config.toml
arch = "ecapa_tdnn"
train_examples = 39062
gain_aug_db = 10
time_shift_ms = 50
n_mels = 64
hop_length = 160
output_stride = 2
widths = [192]
adaptive_grad_clip = 0.02
batch_size = 64
final_lr_fraction = 0.01
weight_decay = 0.1
Rows from block 14 of a small audio frame classifier, named by matrix and row number. Each number is 128 + 32 x the weight over its row's rms, rounded and kept within 0 to 255. All counts start at 0. Numbers have three digits each. After the name is the row's rms in percent of the matrix's.
After each channel's rows are labels from the 100 clips, of 14976, where the channel reaches its highest value: "peak on" is the class under the peak. Only what is clearly more common there than usual is listed. The data: tunes sung on syllables by a formant synthesiser.
# c30: last pointwise conv (model.blocks.14.c3.0.weight, 192x192x1), inputs 0-63

c30.26 100:115116139073071131177135157106159150092168129140130105167104097153115105110123143126116124118118150156163161110111106138105128122141135139107119131179123145129137144107133162154170127084142123
peak on: silence

c30.94 100:107156114169177156153083138129159186074119169120162150173186162087103163142112129141181214097171127182154145077126164087150141143137154178176156141088122119134175131175127079146143141141134102
peak on: silence

c30.162 098:168196172126152164187124093144148186096163136070106162153122152163151043187105153196125098154110103137158133123128140140156156157155077086144152154176137113141125150124150112116089144139164121
peak on: /e/; /i/

c30.164 102:156208090154146169193115109169130123185171084104100122162136153143169128150133168118111147179132073156146178148090150039146148160168136131141177127102137135150112151083160130189088158096134128
peak on: /i/; /e/

c30.39 098:144157122076088127158129116098120094134176090125117103095088085108126103158161125119103087142101139104129088130101134121121159128130138083104159070127084093093158163103142119096133199077114153
peak on: /u/

c30.101 099:140062177122106153125172166093101130165147126174176151088164156171171123097149129155130148129187209121164096121158119180139102164083122130156095088158124122148078136119156106124108098126131158
peak on: /o/

c30.161 102:151178119166091109135112123156178092159165075093097077150102123120132184095197159093103153209076131184165186193053143134101059114161241130090167144136167183138139134167117165101108114184090177
peak on: /u/

c30.100 103:021170117117114149143089150125130156151175119138110126152134166078112131084123112143104163139152094144121187084116107068119110160128106164146134104166169103091113138110114093164068064101152066
peak on: /i/

c30.148 097:177214113121139181200139095153111172142174082101109130157123158121095094120118165138118089141071083131109157133139114043149150134169128161115178119122140123146044159120119129152109063116146127
peak on: /i/; /e/

c30.68 107:098209160151169104142000098191176142123125070041088074163098088043065147135176129088131146193078059164116143167040091096118108101151163099081167132135097130087110151165093123166100125128190122
peak on: /o/

c30.185 098:113143102086131163158091133145122143129104058096066112130066081091079145179121175143137047106079104141115199099117099097105153158131043060091145098142100099143109116061077147124117110154139164
peak on: /æ/

c30.24 103:129104060149161118100134179120103111184132100139157159174147168096064173149118127069102133125136144176103157154120111094123141106144157155101102172111150150131109110137086154120144137144112113
peak on: /ɑ/

c30.1 097:155125057164173138106178128124114100170121118148150160105162166133108138121107096131110137098133111144076117118145138078116102074156120159107122128177159116168106129082139140127171139114114106
peak on: /ɑ/

c30.182 100:132147125154119130146126106083093126107141167085118126113132130098153081123114081143121141138130138118118053117133152137164139164137101127129132136173080084184148139144110100089127137156160084
peak on: silence

c30.90 101:099179135133141151139123124096114162087101126119153137124127121081090106130091186142149125109128116122103085099173147169147169123155115141137179153100099093143173122135144117206118172141173128
peak on: silence

c30.34 100:114213148112131095129030090191164161106145114045067083170076085069118136139179082103133105172050040127151161172110128083102109153121158113104133153123154156124125153137122141094110113143149106
peak on: /o/; /i/

c30.83 097:140058187094099029132135128067146066071138162061103064060074083129194137119132150106130122118090164079175092149080116176058084162063175141124092145161178181121125134140182162099153117146045149
peak on: /u/

c30.163 100:144151161122117062128052065132137132100144126000071099139107085114175114118151105121129131171082081091129119168067112145112121147106156089129126130149173158107134127107169144088089150136131133
peak on: /i/; /e/

c30.0 099:156111066103129077108149146138121067167113103143099114110094084154110193163175095031108112145074117147106171157117072106006074123116119146058069130170141166142130079108153167151140115115057138
peak on: /o/

c30.140 105:083173128153150129110100122178152143153121070103062074139050089074101175115165111117116104179010068134072128151091149132109160109120113092103118112142141106094150142140102103171151122131160146
peak on: /o/; /e/

c30.97 098:207191122179154177142139109145084174170109115116085124126106176135154075167113148121141117183107143097098085132129153141171165127162083098112165123207030113171124160136078099104135123155181117
peak on: /e/; /æ/

c30.177 099:180090080124090130106188155038035084114128089209131109065120120163163076095102110120104097124139166108125020150140120152109095165143097121093105173142162136147135103110090100146146131137135108
peak on: /o/

c30.50 103:093188113142076128169114091132123147146133105090122084134077078040080116149102203120150028130105105103115111127105163210136165102178141061116192175125128126073106153126158154178117142128160133
peak on: /t/

c30.184 104:146138113131108151131072101158126152151186118099126146145119128127135129100150123144082133120136149129133161145120113109160126157110154115111144164188159072091103191148134113080085158090199149
peak on: /u/

c30.71 099:126198206144116078157062093150173136085188103053075089151103096133123084065150131097107092171105060128166135183058107125101113132060196117120145090110142122155138159169109139173094137143137135
peak on: /i/

c30.75 094:094137145116107143162145220081093110132188096166152136117123118140147103124137140153102104146143151095233079147115141163140120145118205111134147139094180159157139147156155118139114172130128172
peak on: silence

c30.108 102:135107132171182127137103152148148150112097134087135139179144132154131163142138117107107136123125126178166168129119143103148153099140147118122104140090112122115181117101157152174134195090132124
peak on: /o/; /b/